Rows from block 6 of a small class-conditioned image flow-matching model, named by matrix and row number. Each number is 128 + 24 x the weight over its row's rms, rounded and kept within 0 to 255. All counts start at 0. Numbers have three digits each.
Before each channel's rows are labels from the 100 images, of 14848 (inputs lightly noised), where the channel reaches its highest value: "lies over" is the class under the peak. Only what is clearly more common there than usual is listed. The data: rendered roads seen from a driver's seat, with toy cars, trees and houses. In brackets: how many of the 100.
# convs0: first 3x3 conv (model.decb.0.0.convs.0.weight, 128x256x3x3, each kernel summed), inputs 86-171

lies over: road (73)
convs0.117:158163144077138139109159135178071127135118152110148144116161088171148129094118132137128145132149138161162140158101095086157146104117138112233118106140145153140122083058078148132120165127161127142159136131109101127122175152110138139137150159129135124099114100

lies over: house (28)
convs0.122:109110106148137092085140114089141149144114153124128143113097111125175111092059116094107080130149169143083143103121134143147156112122049116125107151151135092098131097113127138111109142131123116115157125154095117157161124104106134100120160136128144131190132129

lies over: verge (85)
convs0.119:155106127148112252159122087102128152098160162105156114128093114130130098127077101147115123099124135130144133109082124135145097105148112135124106134101140117116136126128118119145113137119133143122127128129118141098104128173098141136126140133111117128079133094

lies over: verge (71)
convs0.95:157153149106114157136105118172143101155126151126144125171150118158097106073127148158148126133162150101158120146122136133185095127137126108114105141159117139153108152149135159111175121130132126113152128122145130156169127092103151135127141135115155152130101139

lies over: car (33); truck (29)
convs0.42:152134110129133169124097120121165086124146135153147102142084154138212127128086143132125181124131179129109147163091154133135145100129125148164102147137127113119106125103162112166123079137170136128124111144110130158158150141123140155149148097153152139128152165

lies over: car (49); truck (42)
convs0.22:142144144132095055118166095165175134079094116116111125148142137069146150142060091114158138119147137122121126088107128133119110127128145124124089143135138137121133140146164128121159110146123130133136126150131150133128143116128134138114137114149136156124120142

lies over: verge (37)
convs0.103:107129139159147157116137173168123133139118139125104155101155138109154130173140123117149107121098136156172148089130129137132139106163167150133104129124141125130134173146120118164110146130164158179141160081145109123099091158114148107128105176156144140145035148

lies over: car (34)
convs0.49:165143148146122115128162131148091133181128136136143137062139110105125116131103160147112163113126102153166181136095107132134180139131151129142155116154137114147127139124150172119101131136123143144100104150137138143143121146130149112133147105168137153105126135

lies over: barrel (38)
convs0.50:112117060108141155136028112094146151121054158137158157133130116178097144098143121181111119126130132195154095131152136104105079132125107133112157127152127131137138129135118127126108151118108134135134148146164103121148145103127148142125130122126128118139140103

lies over: verge (66)
convs0.58:139129146074141159140154179139154101059144138125108121200161088185098151118148123129154143151160180160151135107133111109121101099128115131122114142107161122133095139106139138143128157134149122119136132120141117140133124138111129140107150126120148126118132125

lies over: verge (42)
convs0.72:127138120135116157078155149163113091101140107097088112164094101114142131111081153136118198117123137148147116118120142127116090108110138125164105120133141117099137130104128143128112127115145148129140128111121129138145100086130121121125138131134128123100065080

lies over: car (52); truck (33)
convs0.56:112107067098112111124084116103112142088122124120116102129115127086126128100079105143106101117120144101170128121126128096154135140126124132136149108125105142125145131156131116129116114131089109126124135146120112110133108117120124120127139142133156102129124137

lies over: marking (66)
convs0.9:150123178140098139121159146156119110122222127145128115165102120100140117134130107104099133126120162125105160126111100168174111112133133135117075157117119144131135127128131118128133145144162110136120116113125119129105119165096133129126121155109142127113084113

lies over: car (64)
convs0.37:148112121137127082092095090092148124127129098133106125103079125113134103113089127111122124139107122129113160127124107150118172102128127133109114123149114114127126112133114085163118103119117134131134113116134130141121137118104105139111131138120119111125141118

lies over: car (41)
convs0.34:143121094143112084098110099040118149140054115118138167092115109141105170146106143144121148124107134102142130114125112173109155125141125019130137118143147120121140121138126108148132121103102120143153128143078137156132130127128128118131144130128103101136130124

lies over: verge (97)
convs0.13:131117109112124128130134108064160129118125150122166128133145122141092161121151116000124142133105112134149123106138104136108099120122116137127125123138128132122136123140116117129113125121125117119124118124119122128128135127121128122133123131117122127136129124

lies over: car (100)
convs0.98:147088111109111104096086105068127199104154121107136134131081099100086112103032098096105105096118113100135128069046127162121122115112123117109099129142115087144168096111113120095106115126107133109155115116114112140122127149128127119136098134102145119127130096

lies over: house (26); lamp (25)
convs0.14:150117091115119084107137116070121123130147108143090108132092137160129124128091120100133123134115134127108174104130094141125164122123110122120060129000123116125115104114104130169096137106107130102142117109143123085114142118113130119127107132108154134129138126

lies over: marking (40)
convs0.124:145103109126130135099160150144129102146096128128165123016140129115102184085160188099068144173103122066189133126132119152109098123133118125130119143135125127130139133138142137146131121138133128123149130131136125132144121134115115152161124144127110126107133140

lies over: dog (44)
convs0.5:114122109168117132109091090078145125138123165129142153143124121127114142134123083144116093142105095119000130115159102123150101122136093113112100157137091092144154111108122116141138133112096134112183157132152133129147157103119148133121138159142150132128054150

lies over: road (90)
convs0.32:117095131129134180176119100093146130145084072099159165090146093112111127111148150157159126133124145176103068128106076140100125112138131126111143123144118113150166138142099111133153125136097139124130117112129121124132137158127129144170149193108153125155117103

lies over: pine (31)
convs0.123:124136118166136082122102113057160137118136129116148140143126125138120124168152103121082058176114106104170155093183114138113186055125104138128118128153117127122152124135109125166132112149147160152133109154130128143141143094104143132128122147139109154094120138

lies over: sky (65)
convs0.51:121109110136113149078138137115160063152112129148117120112132119151124152100123129106141135086125134140205147126084120132136121144136123106113119139108121103060163106104106126115119133112116122104140143126164089141136135086114121208134133121079163135123137111

lies over: verge (59)
convs0.73:140125126175116063130102120124125066135145066091113103159106145113100145132083137148141078102125152115244169127024119147100160118115126118125131104128126137113102131113115126129113135120132120131138134126112110143151127136146149122126120139106152110109128106

lies over: house (30)
convs0.35:127137094128136099121152133133164111136115102117105098196150099102106177196114130156147114122122129157173115157116109141139151141134124126137158144104082139129104123111124150141119115118125154134128125125130139145121127138112125191093159156144167171150133138

lies over: house (80)
convs0.48:141112118125156116113133156118104156144122142123149148126178133179149114108104150170170128170156085176143143109116121121127151150129140126129168146139140149097121129150126114138140112133162131169086111056164121118099118099147123130093121158141154147089143123

lies over: verge (36)
convs0.53:118079139097127123148107086099110147146124142141137138115093082086126123130141152113079130101081107148140126128115129126143113137128103085119114120154132134123116127101110120123132116123097152125122179147130156098127149128107153115125159143122123119127149141

lies over: road (90)
convs0.97:155137155116097154122107132179033113145115120128131084144111135078102085123156147125133127147130134123129136135151082134136128122120132124116122158132120144117153137153131145131119123120120148101146131123101126104143117168140132145132141111110127143127155142

lies over: car (57)
convs0.44:141106132129122078111127102064162144097135090106089116142112108141116107147094092085166124099135141124151155116123100150125168124141123192122099135132164121134130101138116135142112134121116134099140133136134125108120115143108130132139156122108131122119129111

lies over: verge (42)
convs0.6:110095179122104144136117136161177137136178122157176123080101116050151124064148145123114126141109119128136116147115126137099082116114115118131126122161118127130117135128134121122127144145135148134133144141139122143149122148111134139132133125107135104111120115

lies over: truck (35)
convs0.71:136120097105111125139113112120138140161128107132090140132099139159170121119125079105143116125100091094050162118127122118117164113128136141127105133117128169117117105132098092120139120147144154122092127112179124126127120094112170140142112176159160147100045163

lies over: house (84)
convs0.64:140122115124100090125069088079165173118118139128149120121128106119147117104093104112105112095081122104066159134174115159116184121117136153127102107144127141110075103125110109144111122111115105133116128124103125123113145124141108130131119136105119123129134137

lies over: tree (43)
convs0.81:106131131132151071103121118104128130125130110122132093144130111133115115135116131116088130136091130175154142173090107146117168136139141124105136117119106124169138125124096134136131104121115139127078133150126143125122153130123115143134124150147138122160127135

lies over: lamp (48)
convs0.65:124085126127108016158134074083142113105087043100051146121129126095118183099133097135134079114090125109116190103112109103109094107144083113127104112129106108115091099116099109153097139143130117118103108119110119138107171114098129137121153152127120108162132147

lies over: road (82)
convs0.54:102082143147109114134156129053131087124143134091094150139095115129132125115086193125073150108108107100149146151130116125129060133128142129149145126144121122135124133109118129115127128140153139154140141137117126146125137115118134136148127136139133134126141128

lies over: pine (48)
convs0.75:118112134123166138107145147164171145110132131112159159127142140130124114118133143135135125145112138131163123153102131080108151169102114103137149122138146116117182111111129107139142140162102165193093139134165134129168138131191110117119117130148142167173180109

lies over: barrel (26)
convs0.7:131142053142118190155068126118106097141129104119139078128133121168117132113151127152112136148141136111152150156133137099114141144129139130123188162141139105157093111115127128110150110098120130153157115156138115123155142119100133107137182139097159125141134155

lies over: verge (59)
convs0.61:116127144157162135162182100136089126153177145120122115113165094174116142155169147116141113096121098122138102099144115110123122116149130129109109167138133108135134151089116158130131135135158139123142114127131132145122145107111151140127115113113135131149118108

lies over: truck (50); verge (41)
convs0.112:138152102123163109106129125139145080137165110118124121098144143131114111099132105106141110107120115107155135140061068137148185123118136140134118139134135125139130148109144122108114124118100120114128161131118113144132143050106125167165142116123125122109136114

lies over: lamp (61)
convs0.82:157130129130108099138126159147119120147141104132129176157110162101141187149131140085144106098168151130148094101158136101169141157123149102127136141132154114129142142120154114125136161151151173145131126136156152124119116157143126128115169124176129119148159158

lies over: road (100)
convs0.93:113123128109133105131118094085103130129111143110121129133134121090121127120128127110125119120108130122132150103132122111131114117131131137127102108110121136129115100121103124145140154147127125110140136142138105136115121126109141120137144135098111130155145125

lies over: road (71)
convs0.88:105126113084130141122097136149079118140103145198130157138116149137119143103131112148133135112148128147115145128109142108132166136140134118067115117081110124021103184132126130135128125177139129132118137143133117153142137141109173011152118141100131145103117082

lies over: truck (50)
convs0.109:125119132147135071083113127118141131126114128077118135128116084030108132110100108103135136093086130157120080085125104131124004133138099146122121132129111105147125127116117102136128126133138126116142137124125123119136150121129143111117116130123139138144122114

lies over: verge (42); pine (33)
convs0.26:134087096112100111120115126113148081114120007104101111145096112185121112103138156132155098153108138205206135126139108155121127110114105121143155121145122116143108126107138142119106120123103123118107128113126139110113130127127138122132128126147134112147149139

lies over: truck (52)
convs0.46:155139108143113119156141141114134078122123126141136143156118122136149129119096137166098121129135133166101120100129103123144142149146102144129118096099146154118158118135118116127112140165135176119126116154152160115139120138182104156136109116100122127110096112

lies over: road (75)
convs0.20:118099140106152138100088114104119141139126113121122128148126121142164104116104140195122123153120189162151156091145119176084129157141109139138133106132121164129103129139085147139108158115147137131087145093159088142150145128130134136148132171130177107099112085

lies over: road (81)
convs0.47:140124134115078139123120162177106115092147143108127110115094140168138138152111106156099158134101122132108203123150134168124128105131136100175104100148116158105088136114089103138082139144161116148102126120116144109146106119136123130126114120137097118049116059

lies over: truck (51); car (49)
convs0.76:173094108177090081148096111121140105126117126134152124120091123077122129128073170133149156151114101126135165113108089138077137113131152137123108100154108124147117119104114135121114121142129127132125123110130128145117114127137136128141102147132123120098135111

lies over: lamp (45); tree (36)
convs0.92:121093141105138075128118095092145126099134109097099137128116116075120142098087097128090109112098105109159138113076102128118076106140125135109120095140083102128060121124117117123116118108165117121139074114121150113126127121084126128117137130108113126073139123

lies over: tree (30)
convs0.96:119123121122136071128101115092147137117149109137110122108096122109138114120119124097115150119116136130117144111121110116110154092123109202112053138152183134128124119136125117140132107113121143107140097140122150135129128109132130139109102133146077099123134139

lies over: verge (55)
convs0.15:138141130159127091148104135053161125136157135161137088132137142154132134130145131157109151133124103164114123118168139107104094108104136136128138110132168148142149114141100134132106147155124141125094112113114177154136133091115156148110115139111125161191092083

lies over: road (75)
convs0.106:108160135156163132136152104213130145141120131150114159087107108132126137126114158140136104144120121099127117135098158155119135143117137127143156108149151164151127156135135133148146153159118143172113170133133166142129123126162169149163168156152156157093148132